config.toml
train_examples = 147500
encoder_bias = "qkv"
encoder_moe = "top_k"
Rows from block 8 of the encoder of a small image denoising autoencoder, named by matrix and row number. Rows with one number belong to one neuron. Each number is 200 + 30 x the weight over its row's rms, rounded and kept within 0 to 999. All counts start at 0. After the name is the row's rms in percent of the matrix's.
Before each neuron's rows are labels from the 100 images, of 14976, where the neuron reaches its highest value: "strongest on" is what is common among them. Only what is clearly more common there than usual is listed. The data: fractals drawn by 1,000 iterated function systems, in grey. In brackets: how many of the 100.
# fc1: MLP up (encoder.blocks.8.mlp.fc1.weight, 768x192), inputs 0-191
# fc2: MLP down (encoder.blocks.8.mlp.fc2.weight, 192x768, transposed), outputs 0-191

strongest on: sparse (56)
fc1.234,138,244,175,216,227,143,204,206,193,228,161,171,231,222,220,207,217,221,177,188,181,225,192,186,219,216,210,237,215,234,226,234,201,215,202,238,179,159,190,178,205,192,184,176,213,206,177,191,175,169,254,207,166,172,214,163,202,152,209,174,185,140,216,169,197,157,220,176,193,149,115,169,224,198,154,211,225,251,184,194,195,178,154,265,185,230,239,254,200,198,227,264,200,259,144,192,182,215,242,158,277,201,205,226,157,241,209,173,164,217,200,166,179,189,192,201,163,209,191,253,236,150,195,176,231,243,162,161,217,176,141,171,193,190,244,179,219,215,155,157,190,227,184,162,198,174,209,249,203,193,183,167,201,156,211,190,192,186,197,178,241,194,270,197,208,227,185,201,240,231,174,210,147,175,245,190,138,199,196,226,203,215,166,230,153,244,211,224,229,239,183,186,173
fc2.234,193,212,165,203,240,212,248,236,222,199,245,156,239,223,189,168,238,242,221,253,197,235,286,147,176,213,246,255,195,207,216,231,217,167,164,240,188,201,156,195,211,171,226,190,192,152,184,225,188,235,236,231,215,224,231,206,213,215,205,206,224,221,176,198,184,207,201,225,166,226,224,175,163,163,203,224,174,198,244,170,157,229,125,221,205,149,155,209,210,253,227,242,230,193,211,240,177,198,179,148,226,201,192,189,249,166,183,228,191,218,182,239,139,206,237,181,207,198,188,171,229,223,206,182,190,198,193,212,194,232,205,153,172,215,188,167,211,210,186,145,176,218,234,209,210,161,186,216,179,195,221,196,165,210,244,247,188,167,210,176,248,168,225,202,199,204,220,252,171,174,286,200,184,248,293,195,200,257,162,194,213,235,198,174,225,196,164,217,201,195,248,227,236

strongest on: dark on light (66)
fc1.413,114,158,223,179,166,206,250,154,212,234,239,158,176,179,204,235,182,162,233,210,200,200,197,183,244,210,206,197,196,216,267,193,226,189,183,181,203,173,253,206,263,259,169,215,202,185,196,213,181,236,207,167,174,178,136,220,170,183,188,238,235,222,228,144,206,203,160,206,234,158,166,137,201,173,177,249,226,243,148,165,170,201,164,238,259,172,233,238,168,249,239,199,197,193,177,249,204,226,168,227,183,204,197,239,165,226,214,199,190,223,224,241,211,239,198,184,197,216,224,225,221,193,178,172,168,214,150,243,186,123,188,298,164,190,166,165,208,243,204,205,163,180,246,196,168,226,186,231,194,135,210,189,217,183,174,213,215,218,216,182,245,206,233,176,197,190,201,188,188,195,184,250,234,219,170,187,192,201,166,125,175,240,189,185,213,185,186,190,227,213,191,159,179
fc2.413,132,136,267,200,131,239,211,234,228,229,229,191,240,201,262,240,210,151,197,203,208,221,169,172,217,196,151,224,190,190,174,190,224,131,172,228,162,200,196,178,208,201,225,187,258,192,217,233,228,169,227,216,161,212,185,136,234,289,194,205,192,218,194,192,210,184,225,192,167,174,146,178,242,195,206,215,221,230,184,190,208,202,231,216,214,196,226,205,240,262,198,144,209,210,182,200,259,146,223,208,207,221,181,210,197,186,213,204,257,210,184,203,240,221,208,179,165,191,218,191,150,240,164,142,200,229,211,170,209,214,219,161,200,213,145,213,207,190,230,226,121,187,224,199,164,204,207,210,237,193,248,190,216,218,177,204,131,213,225,190,236,263,169,229,161,199,179,172,213,227,229,221,197,208,179,207,201,197,168,184,230,163,169,226,218,132,176,214,177,174,217,275,182

strongest on: dense (32)
fc1.343,191,205,169,201,145,261,222,190,200,230,179,201,197,180,153,202,172,200,220,164,231,214,245,251,132,195,166,237,200,191,147,216,243,223,153,201,181,195,198,203,208,251,188,193,248,177,190,163,168,244,165,162,218,182,190,235,165,233,211,197,190,180,170,201,186,225,186,184,192,212,201,154,169,239,231,217,241,220,194,181,234,231,236,227,198,200,165,208,204,212,187,207,206,206,198,182,194,167,252,256,158,168,213,187,177,257,228,226,231,179,262,234,174,226,201,203,174,188,196,231,208,180,164,195,195,200,225,207,200,172,152,178,209,167,164,248,213,169,172,235,145,173,234,218,268,198,243,125,190,123,192,208,177,191,186,189,232,167,174,274,225,176,177,233,198,226,215,254,205,187,208,144,200,181,198,182,213,250,200,190,192,188,229,211,283,152,236,191,193,206,134,220,215
fc2.343,132,166,241,164,199,194,228,254,189,207,236,215,216,196,223,162,252,215,158,214,232,188,206,137,177,242,177,252,168,202,246,168,180,215,216,267,169,213,232,216,188,195,259,203,195,211,174,220,198,256,215,196,216,233,233,209,218,220,179,255,252,208,216,227,174,217,223,259,168,179,193,182,194,125,218,254,242,202,219,190,217,196,182,201,246,167,169,220,220,215,215,151,254,233,145,215,208,155,178,175,222,189,163,125,239,193,180,175,190,204,181,199,170,243,203,185,179,155,192,218,227,219,186,215,204,209,174,176,183,150,217,182,262,150,221,209,142,220,224,149,159,198,229,182,156,212,163,189,226,196,243,238,221,201,158,210,222,214,249,154,218,224,177,185,223,199,224,236,186,198,265,227,198,222,233,155,166,242,181,178,176,195,219,164,183,205,173,208,215,204,238,245,208

strongest on: dark on light (72)
fc1.213,099,207,203,235,205,184,184,183,172,196,203,211,207,183,210,206,237,208,204,205,206,279,238,220,175,177,191,215,190,225,205,187,209,174,199,119,147,219,199,189,218,248,231,233,202,230,202,221,181,165,225,172,213,169,187,272,217,216,254,200,249,220,200,180,225,231,188,199,211,222,238,216,198,191,210,228,203,167,246,225,179,191,251,206,170,221,136,177,138,151,186,182,216,247,156,174,187,140,249,218,195,218,168,217,267,208,227,206,173,158,198,236,190,205,189,188,190,146,265,210,195,180,177,210,215,194,286,184,205,227,192,243,178,183,190,156,170,201,162,179,201,226,204,196,265,186,223,135,147,176,194,152,166,238,134,166,195,182,212,235,226,207,205,230,219,189,220,192,219,180,162,220,188,188,216,259,199,200,178,165,189,180,147,194,239,162,214,254,233,195,217,127,212
fc2.213,093,213,258,201,201,199,175,177,145,198,227,175,181,222,216,206,202,179,142,199,228,174,139,123,245,178,199,224,188,201,206,219,207,196,134,210,260,181,190,232,161,223,226,200,204,268,172,240,210,168,188,196,185,151,220,164,197,233,193,213,159,192,194,211,193,230,194,188,212,205,233,157,219,198,150,213,266,141,202,197,212,244,161,261,209,176,170,231,157,209,206,250,206,173,145,177,199,192,221,171,221,249,249,209,232,225,173,229,181,195,229,195,146,200,152,211,190,197,166,199,214,166,181,254,254,221,228,253,223,174,185,186,177,242,194,204,199,227,224,239,234,162,208,180,200,225,188,183,229,184,170,125,168,186,183,148,185,171,175,257,164,194,167,217,193,192,182,182,221,184,165,244,193,161,246,209,196,175,190,241,171,181,192,227,218,234,132,242,197,195,173,172,187

strongest on: sparse (100); dark on light (100); two maps (97)
fc1.291,063,197,180,259,185,257,213,228,162,174,235,196,208,210,202,201,173,232,218,176,232,154,192,211,170,237,226,165,200,206,195,186,187,163,192,206,201,228,239,178,186,182,207,226,203,210,239,218,172,237,170,188,219,164,230,214,213,148,145,215,210,223,231,126,199,187,182,212,185,210,211,230,160,273,198,209,211,159,228,198,220,243,251,162,146,199,199,148,185,151,171,200,164,224,222,147,261,187,180,225,205,159,232,218,214,156,201,193,222,228,155,258,217,171,262,158,230,220,236,196,241,211,193,192,169,142,205,283,232,210,129,184,207,241,231,195,221,211,226,229,200,268,200,218,208,171,183,205,165,180,232,203,215,175,192,148,186,235,225,208,225,225,234,243,258,204,187,194,167,211,186,181,195,142,160,219,207,182,199,212,203,214,191,204,225,181,183,175,185,201,197,107,205
fc2.291,048,218,170,178,206,191,222,214,203,237,165,244,137,219,174,177,184,182,220,201,214,134,172,221,175,211,216,195,223,200,212,175,204,226,182,239,264,252,182,207,202,157,207,187,202,195,201,120,187,157,186,220,218,237,228,210,190,191,219,182,188,233,175,179,198,198,255,183,156,192,232,259,206,233,265,168,162,189,204,269,166,155,198,181,200,197,220,248,224,238,175,195,221,236,201,233,150,195,133,234,213,199,199,193,185,261,192,191,250,173,208,192,169,222,185,136,227,148,166,284,168,210,202,182,184,217,171,173,201,231,167,200,188,245,156,222,209,203,223,220,169,209,171,243,166,211,204,291,214,157,200,174,138,212,199,205,163,196,160,208,235,163,218,192,186,190,213,205,217,265,217,234,168,178,149,188,188,183,192,147,186,175,178,169,165,187,183,199,191,165,184,223,191

strongest on: sparse (81); two maps (79)
fc1.462,072,169,203,187,213,254,203,173,242,174,241,181,232,200,248,195,211,139,216,210,158,188,192,159,217,196,241,179,185,224,149,174,199,196,196,178,152,196,200,211,205,200,213,179,254,230,232,182,175,194,236,188,194,209,164,193,208,230,170,200,236,185,249,234,215,202,178,172,186,227,224,198,240,253,241,220,122,198,197,175,192,150,208,280,239,208,155,240,227,209,241,219,215,224,196,249,200,256,200,234,225,215,208,209,178,174,192,245,187,221,298,188,205,212,218,233,219,195,220,207,154,207,174,190,218,216,247,172,191,259,129,186,208,206,159,206,268,191,197,227,181,168,216,244,172,205,204,222,227,209,165,199,165,135,241,148,233,253,204,214,163,184,201,187,219,200,149,172,166,255,236,211,187,153,184,183,163,174,182,193,214,183,209,187,178,152,249,188,216,241,195,216,220
fc2.462,061,214,227,216,200,204,193,202,257,208,205,192,199,177,164,216,229,220,209,200,258,180,165,218,206,188,199,206,177,221,200,171,222,248,250,158,276,175,209,241,218,254,197,255,187,198,154,203,180,195,138,141,212,221,201,178,150,168,236,200,188,194,237,218,284,145,175,216,242,235,231,218,192,239,189,220,195,162,121,228,174,242,214,199,182,257,231,184,194,165,192,196,212,198,197,164,159,198,160,246,189,230,154,204,214,182,225,143,188,204,204,208,213,177,229,182,231,150,197,225,194,181,232,237,213,211,150,242,193,182,206,242,277,180,191,165,159,183,217,225,140,183,177,213,246,199,154,171,190,188,196,194,226,191,166,232,168,216,193,190,182,198,170,187,191,206,176,228,244,218,183,156,213,141,202,232,206,184,151,230,185,223,193,194,231,212,205,149,202,165,218,276,231

strongest on: dark on light (76)
fc1.373,093,230,169,214,190,303,206,186,157,206,201,204,210,184,224,220,191,212,227,194,219,211,148,186,163,208,191,265,252,173,177,174,242,234,232,173,237,229,206,178,234,269,182,241,135,226,164,223,205,155,160,195,201,165,225,210,195,157,171,186,211,160,162,219,235,164,199,263,182,262,222,158,216,173,203,198,155,159,175,219,170,195,211,216,210,205,158,163,202,232,183,199,215,204,214,201,214,214,232,202,212,228,217,211,238,188,191,214,225,169,233,154,198,171,170,180,168,180,165,196,198,192,217,203,216,230,209,187,225,261,197,233,202,183,224,144,171,156,189,216,215,244,203,179,219,241,192,172,251,233,185,167,173,231,179,194,203,195,198,198,164,195,254,230,161,195,225,216,220,208,173,262,146,128,242,158,201,179,190,205,234,183,204,211,272,240,252,197,222,143,208,225,240
fc2.373,091,145,210,164,214,204,218,171,97,208,152,192,191,165,210,193,191,214,194,237,239,209,117,192,262,208,181,222,199,176,219,230,240,192,224,190,204,156,181,256,202,202,215,192,228,226,197,225,196,211,170,191,209,242,191,196,188,219,188,180,171,198,195,164,171,199,226,184,179,231,148,126,181,235,188,194,252,175,212,175,217,206,188,152,209,171,141,206,213,209,229,263,182,211,182,211,181,229,259,196,207,203,175,263,242,221,176,221,180,193,228,176,144,207,147,206,216,156,151,201,197,196,147,223,204,231,191,160,187,194,179,186,209,222,226,188,202,206,257,211,192,147,206,200,239,198,233,218,127,214,160,197,171,200,158,145,197,186,248,219,126,183,143,193,145,181,200,186,202,191,124,213,207,196,227,187,203,212,173,197,188,204,210,233,190,260,240,169,235,215,185,185,179

strongest on: dense (42)
fc1.408,109,194,239,220,171,253,168,153,152,186,194,168,182,195,243,198,196,169,180,213,185,197,226,250,186,221,221,183,106,229,198,187,242,192,165,207,232,148,214,195,176,163,114,212,207,195,209,140,252,204,202,199,192,226,279,226,227,187,233,146,177,210,171,162,171,192,235,204,171,211,198,172,193,212,205,191,193,161,173,219,218,203,183,276,160,161,217,204,201,217,162,173,207,200,209,245,212,193,161,185,178,196,198,245,199,236,212,114,187,190,182,201,215,266,195,222,284,140,202,213,166,215,174,178,204,236,171,193,176,243,230,244,209,225,214,213,173,201,212,167,182,203,229,160,201,189,186,200,263,189,228,221,215,177,217,176,192,188,210,204,164,229,214,220,190,194,194,189,206,180,189,245,198,155,162,195,257,177,209,179,204,224,245,246,188,164,222,176,243,151,138,212,191
fc2.408,127,226,171,230,222,206,176,227,179,231,166,179,218,250,177,247,200,163,209,179,227,191,224,185,233,157,226,161,241,189,231,224,153,218,218,221,210,179,165,208,197,177,169,192,215,239,243,241,178,196,191,174,247,205,186,256,247,242,127,163,200,246,179,210,225,202,213,165,154,199,190,213,236,202,207,184,164,214,170,223,250,152,177,173,216,206,198,188,170,254,216,217,164,179,217,235,119,209,197,198,210,222,199,196,179,198,211,184,231,185,180,132,173,173,238,198,150,252,263,208,197,186,161,151,204,241,180,222,243,203,221,233,197,193,117,171,245,203,209,169,187,209,206,200,191,229,131,195,173,244,145,237,167,163,218,198,187,227,192,179,255,230,199,180,241,177,183,195,222,204,216,213,237,192,209,159,274,175,235,194,232,203,196,208,232,200,140,192,221,173,195,244,165

strongest on: sparse (61); dark on light (60); two maps (54)
fc1.151,077,179,182,216,181,196,152,227,209,190,211,201,192,231,166,262,181,176,237,180,227,193,200,245,231,226,227,240,188,148,208,211,170,236,190,160,218,182,190,227,199,190,182,247,166,229,210,214,201,171,199,170,227,199,165,239,161,167,199,202,239,185,191,208,204,218,178,209,238,248,231,209,218,176,199,170,228,241,298,164,184,178,183,194,171,231,201,119,165,244,183,200,161,207,185,136,216,228,155,229,188,191,191,160,203,158,178,194,208,234,233,174,238,190,178,227,195,185,203,221,131,217,215,204,210,216,149,168,263,177,160,234,168,212,206,167,230,222,157,177,201,169,189,220,213,180,200,189,146,245,247,203,185,227,240,223,166,224,209,179,214,141,195,191,217,206,167,235,213,202,137,234,188,179,131,203,201,244,234,237,189,184,147,167,216,218,143,229,134,210,168,245,211
fc2.151,058,196,154,123,218,223,209,164,201,207,239,227,137,239,216,184,154,184,133,193,185,225,155,140,137,216,184,183,199,263,206,162,194,195,148,174,197,245,209,211,180,194,196,244,191,204,251,178,180,181,268,197,197,220,210,141,223,186,185,184,186,206,201,186,212,208,184,169,223,218,191,211,234,251,246,184,168,168,212,228,202,146,207,189,175,207,219,244,207,203,289,176,212,196,246,222,218,236,213,170,203,228,189,167,141,191,212,212,188,188,221,178,150,141,201,209,225,188,205,216,227,154,184,175,202,179,188,200,205,194,212,212,183,239,198,280,210,162,233,188,213,236,158,159,196,243,218,195,223,177,179,230,206,226,165,213,181,155,227,211,168,185,193,203,204,116,208,194,209,175,181,252,206,159,169,185,148,245,196,244,207,208,189,226,185,205,203,212,234,186,223,135,152

strongest on: dense (46)
fc1.89,235,202,168,258,246,209,210,246,194,255,180,177,215,177,180,196,237,180,189,251,188,187,229,185,169,237,174,188,236,172,201,171,248,212,201,237,238,140,153,210,216,195,173,235,157,185,204,197,186,169,195,252,145,165,173,193,183,223,198,253,173,214,145,217,214,240,184,202,136,223,225,150,183,208,243,207,235,231,263,124,209,266,204,203,222,202,245,234,199,218,245,223,243,189,189,187,208,210,232,176,188,213,210,219,227,167,145,181,203,212,191,170,167,195,190,211,219,217,178,165,214,211,180,231,208,208,193,168,185,127,188,83,179,134,193,216,223,163,236,226,195,200,216,205,218,148,175,194,237,220,209,140,230,189,195,230,192,178,207,207,235,246,177,200,175,225,188,196,163,239,193,210,158,144,203,179,203,211,265,194,175,177,192,209,204,178,182,226,200,197,221,217,194
fc2.89,132,173,158,164,246,169,215,150,172,182,183,212,190,184,231,200,244,239,174,216,216,205,209,176,244,216,131,134,175,170,161,193,240,245,173,187,180,180,191,176,190,228,242,221,212,179,169,209,224,210,227,156,252,217,198,199,175,182,253,167,192,199,190,167,220,217,221,181,197,213,156,172,224,220,231,217,212,245,181,205,186,205,242,218,218,168,185,210,170,220,252,228,188,203,227,187,182,197,234,207,245,188,136,193,206,169,113,271,208,207,212,234,199,154,190,162,185,179,156,233,201,206,222,186,199,226,133,208,176,201,162,197,168,205,201,226,207,211,187,188,170,233,206,151,199,244,239,237,137,225,152,201,245,258,229,154,199,199,257,190,186,210,161,162,209,174,222,184,180,168,172,258,206,150,221,182,170,183,228,191,189,204,166,205,118,246,260,204,199,186,187,198,185

strongest on: dense (38)
fc1.392,097,174,197,175,217,167,200,188,199,181,216,242,238,198,254,279,177,214,177,200,182,235,213,190,188,227,246,197,118,217,267,169,204,198,205,214,186,230,193,172,228,172,207,222,212,176,209,224,250,242,224,170,206,210,185,238,178,226,229,151,193,204,162,197,123,231,198,205,223,229,184,182,179,245,178,171,208,124,241,203,220,272,157,224,195,169,234,191,166,210,125,214,197,160,207,160,166,187,175,203,197,243,241,170,216,175,173,209,204,223,230,221,259,191,157,203,170,212,220,210,221,231,206,185,199,157,222,152,143,241,173,199,165,175,184,207,174,207,142,151,222,208,181,170,175,222,269,206,153,179,146,209,223,175,224,139,174,202,257,187,234,219,225,153,209,208,208,194,158,188,223,195,199,201,180,191,242,154,166,174,207,198,215,201,201,204,170,201,154,198,204,238,198
fc2.392,106,205,166,279,272,147,224,237,249,202,198,239,167,209,188,206,205,203,155,221,166,212,184,153,278,200,227,189,197,174,189,222,107,164,212,222,169,205,149,227,232,200,189,190,234,243,240,210,213,249,234,159,206,201,195,264,180,233,158,176,174,175,167,206,188,224,172,164,165,214,161,189,207,201,126,191,213,221,205,187,193,201,214,200,147,177,178,204,177,233,219,250,183,191,215,209,177,188,262,157,199,226,198,193,193,156,206,236,165,242,186,149,177,207,204,192,170,234,202,186,174,188,203,244,210,229,220,218,204,207,228,162,160,196,250,178,256,231,211,217,265,176,236,203,214,204,159,222,169,198,242,232,209,186,257,195,239,191,213,195,216,207,204,187,198,156,196,230,154,204,186,191,227,176,211,177,203,247,174,200,197,227,202,225,166,168,184,252,247,183,212,131,182

strongest on: dark on light (66)
fc1.481,095,188,202,123,242,177,158,196,201,182,180,229,137,216,261,192,187,155,191,252,200,204,228,197,154,231,182,216,197,225,199,184,237,258,199,213,189,234,176,201,195,173,211,186,188,218,149,215,222,193,200,113,146,200,188,228,168,214,234,228,223,243,242,138,177,200,200,230,203,179,189,194,258,210,191,223,161,208,185,200,162,226,204,137,166,162,208,189,145,182,192,179,218,173,173,179,213,200,188,175,240,202,237,147,203,190,187,209,216,220,223,214,205,173,221,233,193,236,208,206,211,222,180,193,206,250,238,248,234,209,165,180,173,205,185,204,229,157,167,224,195,145,204,175,204,174,196,211,159,160,165,275,198,214,184,173,236,170,242,221,203,150,190,213,213,157,150,164,225,129,146,163,199,254,209,140,168,194,170,185,174,209,200,205,233,182,226,181,188,204,216,275,166
fc2.481,074,157,184,251,222,198,220,224,150,201,179,208,181,215,227,186,197,206,165,190,203,230,197,195,158,149,181,205,224,143,190,173,163,232,182,165,244,223,180,203,179,206,222,203,208,192,186,198,231,181,192,152,187,224,229,139,183,241,217,192,185,205,166,192,204,196,173,187,242,219,176,208,232,209,223,205,228,152,211,196,226,237,155,254,142,235,231,197,152,207,239,155,184,131,177,204,261,159,250,164,219,234,197,222,163,182,248,230,166,218,177,214,214,207,207,177,191,179,159,189,207,174,175,198,201,202,252,242,179,194,242,202,199,193,203,239,154,205,168,240,220,184,214,256,169,183,157,222,228,180,174,219,235,166,224,139,205,228,255,178,201,233,204,227,217,189,131,136,185,178,196,217,255,150,190,198,199,224,183,214,243,203,214,284,130,158,250,203,206,231,183,158,196

strongest on: dark on light (88)
fc1.347,096,178,206,186,204,172,226,196,224,217,157,249,149,195,165,177,215,218,238,219,193,166,231,246,182,255,167,175,138,175,180,177,234,181,249,180,178,225,198,255,216,181,201,202,226,179,177,246,179,141,214,199,204,153,192,192,184,185,194,247,246,195,208,197,180,203,206,188,160,213,191,189,220,198,219,164,154,212,197,174,195,174,215,181,258,206,177,197,216,163,274,166,204,213,199,159,164,213,137,215,241,214,248,190,202,243,159,245,166,210,141,187,231,204,203,217,196,158,203,201,239,181,224,185,228,160,186,183,150,188,194,181,180,181,219,216,180,147,225,215,155,204,191,207,211,171,198,170,177,273,200,257,187,262,180,228,218,200,160,253,144,166,235,232,267,188,131,189,233,159,210,199,194,247,168,204,194,180,231,182,185,211,209,232,181,227,266,162,215,150,180,211,233
fc2.347,092,211,206,240,211,215,227,183,193,226,196,143,214,190,189,152,185,225,187,188,252,198,134,234,201,214,195,175,147,252,224,231,182,240,151,214,196,130,209,208,238,265,243,170,205,209,216,235,242,204,211,197,211,207,194,198,254,181,252,189,178,153,210,186,185,216,179,165,149,146,175,161,226,228,168,173,235,222,237,190,200,204,144,227,220,238,176,152,142,239,238,226,180,229,193,217,222,200,249,199,232,191,184,255,186,153,227,198,245,193,241,207,152,204,171,205,158,219,209,171,155,161,187,239,192,242,157,238,237,204,189,168,203,228,194,172,196,207,171,168,224,207,212,208,220,180,230,171,225,216,179,196,233,181,214,197,141,223,197,169,177,214,150,176,235,174,204,204,173,238,155,184,190,202,234,211,196,214,254,195,202,198,203,226,139,176,147,279,224,225,236,159,216

strongest on: two maps (52)
fc1.340,052,268,221,249,188,219,236,206,217,208,247,183,212,226,177,183,192,226,185,192,182,208,210,182,245,216,249,226,171,177,216,188,166,165,204,212,230,271,214,210,180,183,237,191,222,210,188,254,178,180,160,159,211,196,200,241,233,213,156,198,144,184,206,253,207,167,194,184,159,224,212,195,162,217,180,225,210,250,232,182,186,204,220,183,153,267,215,201,185,195,182,204,267,250,173,169,211,245,216,217,247,185,220,220,214,191,178,183,192,176,204,210,181,190,205,199,239,126,170,165,150,241,210,190,170,221,207,238,214,191,221,210,251,136,224,202,207,194,178,229,233,196,232,259,189,238,227,213,239,216,152,231,198,179,189,167,161,231,167,194,186,150,128,203,190,200,248,183,217,241,238,189,201,211,248,176,222,190,150,197,291,157,150,236,176,209,208,224,245,244,196,201,178
fc2.340,037,192,188,162,145,177,239,168,184,199,198,214,153,214,253,200,208,196,182,207,167,167,225,182,197,230,190,198,270,179,212,210,208,248,192,210,237,169,220,185,183,154,180,233,180,212,219,148,210,208,191,175,169,191,158,143,185,175,228,183,209,155,198,196,173,206,214,216,233,194,176,165,199,236,210,192,229,228,223,161,233,198,206,256,164,183,205,141,153,159,141,194,121,223,230,204,207,256,228,210,223,243,206,194,171,219,193,224,202,224,150,159,192,195,212,227,183,214,206,166,173,173,218,195,197,186,190,189,228,173,212,254,196,184,184,220,130,197,185,235,149,295,150,170,205,162,189,255,202,215,219,169,232,200,154,210,167,189,169,282,194,230,178,206,174,239,220,195,213,179,139,212,222,161,175,238,125,158,212,224,183,199,221,191,174,220,205,216,169,212,173,215,144

strongest on: dark on light (85)
fc1.550,110,136,177,150,209,185,238,150,203,253,248,200,221,180,185,180,230,164,191,230,136,200,207,254,177,188,228,215,157,245,241,167,168,169,185,185,216,241,217,216,228,177,192,251,208,193,195,250,205,258,197,186,191,199,169,162,180,184,237,158,185,215,231,247,250,169,223,182,210,156,193,190,158,169,147,209,180,169,277,202,192,184,188,141,173,216,174,178,176,200,173,205,228,208,231,221,268,258,188,212,278,203,257,161,215,189,171,216,207,204,194,173,192,217,198,183,183,234,259,202,195,231,180,169,200,171,194,202,187,175,203,226,174,151,231,211,217,229,275,163,229,222,209,215,244,194,164,200,187,228,236,199,186,180,195,222,199,251,194,145,202,213,176,206,186,178,171,220,213,247,164,210,163,186,210,221,197,201,249,200,201,233,196,265,246,177,203,217,241,174,202,169,164
fc2.550,125,245,178,167,183,210,267,145,216,199,184,174,225,150,212,291,162,231,179,192,192,252,241,226,227,222,186,198,210,196,138,249,169,201,228,168,225,192,165,189,170,166,223,201,234,174,178,162,184,167,209,203,193,219,252,147,230,216,206,231,181,199,241,195,205,220,216,177,183,220,174,172,207,200,174,158,183,214,181,158,195,197,195,206,150,175,237,213,234,153,186,181,203,198,274,141,231,198,159,202,169,164,227,183,197,176,165,185,224,190,200,181,174,213,175,234,205,262,176,237,204,221,176,204,200,207,215,207,206,234,199,175,194,193,161,203,217,195,234,216,205,140,224,133,215,219,218,210,207,166,209,185,206,227,205,289,157,179,180,222,209,227,212,201,193,152,270,160,183,243,256,202,230,222,237,230,179,226,169,198,190,201,201,277,183,157,169,189,227,173,247,211,255

strongest on: sparse (84); two maps (69)
fc1.665,059,183,235,233,220,227,244,219,184,251,187,222,168,227,215,180,192,202,177,197,194,200,256,134,219,216,234,253,188,187,200,193,158,162,201,189,239,217,239,187,182,154,249,247,186,187,155,229,261,192,147,182,214,143,171,196,216,143,171,206,220,203,200,223,205,199,189,199,184,231,192,169,191,170,232,190,161,204,209,158,161,207,219,197,177,207,174,208,172,204,250,173,166,247,133,185,220,216,164,221,202,177,173,196,227,214,166,217,227,169,195,200,205,127,241,181,170,171,242,232,236,192,228,229,132,194,244,177,186,270,215,136,200,207,187,228,179,228,242,245,178,232,201,144,131,237,242,216,229,164,129,190,238,211,213,218,235,182,221,194,230,197,144,243,175,162,227,220,179,202,189,185,220,224,184,232,213,174,197,209,204,218,184,227,217,223,153,201,176,199,181,180,151
fc2.665,045,166,188,223,181,231,240,209,208,193,245,207,180,273,191,238,206,217,249,160,207,182,210,258,239,189,183,163,231,209,201,166,145,204,244,203,229,210,150,160,188,213,222,212,219,239,231,195,153,228,209,250,194,183,235,183,174,219,216,139,203,234,213,123,191,186,170,135,274,214,165,199,216,261,212,146,237,177,210,267,204,186,217,259,202,257,183,155,180,186,180,237,198,194,231,172,157,261,212,210,215,191,171,194,130,196,222,214,208,237,220,223,183,163,214,165,200,214,225,209,152,202,195,233,188,188,148,174,223,225,171,180,199,210,170,174,185,211,179,279,209,205,175,175,189,209,217,190,194,197,142,191,193,184,216,149,200,167,207,216,179,176,164,213,209,203,180,208,211,198,154,219,178,247,222,201,148,213,181,155,210,179,213,250,236,145,228,183,181,227,176,192,228

strongest on: dark on light (94); dense (47)
fc1.450,067,201,209,236,149,156,167,207,252,203,190,225,188,243,134,166,198,206,209,175,232,216,175,209,238,195,204,134,210,205,216,238,159,167,247,218,103,199,151,222,210,197,158,242,183,197,215,196,216,160,183,243,230,212,244,162,227,229,173,181,167,178,236,212,146,234,216,188,171,140,195,191,193,244,192,175,177,218,148,244,171,221,224,139,226,264,226,160,236,192,242,179,152,168,203,146,245,153,228,209,232,221,197,221,169,178,203,182,174,198,216,157,240,171,198,220,188,196,196,169,256,198,247,253,170,200,218,210,178,239,239,198,221,205,201,151,198,154,216,235,197,217,182,202,211,216,228,209,202,214,121,209,212,256,205,207,227,189,199,168,171,216,224,190,210,173,225,186,202,227,180,187,199,219,224,139,163,237,189,203,216,224,204,205,242,183,207,211,215,213,242,162,166
fc2.450,071,223,197,192,141,181,221,236,214,195,194,228,167,210,201,233,191,178,243,181,195,224,162,216,208,173,193,186,201,238,186,204,157,227,222,154,221,164,172,229,225,229,173,191,167,226,184,193,171,186,193,162,187,241,195,166,214,200,196,250,228,261,169,203,212,186,162,234,209,202,156,178,210,203,236,164,228,185,190,182,205,193,247,213,196,181,222,172,186,143,159,202,167,189,222,191,150,240,208,187,183,202,197,217,232,146,238,157,184,222,187,194,277,191,185,167,199,177,205,225,157,235,192,185,207,170,134,170,201,213,208,193,264,218,169,180,161,184,209,263,200,196,235,213,234,163,192,150,191,266,214,192,260,184,145,173,228,215,115,220,165,192,172,237,193,281,204,151,186,226,146,210,269,187,148,229,173,212,176,160,154,217,235,236,233,166,175,186,231,200,170,197,208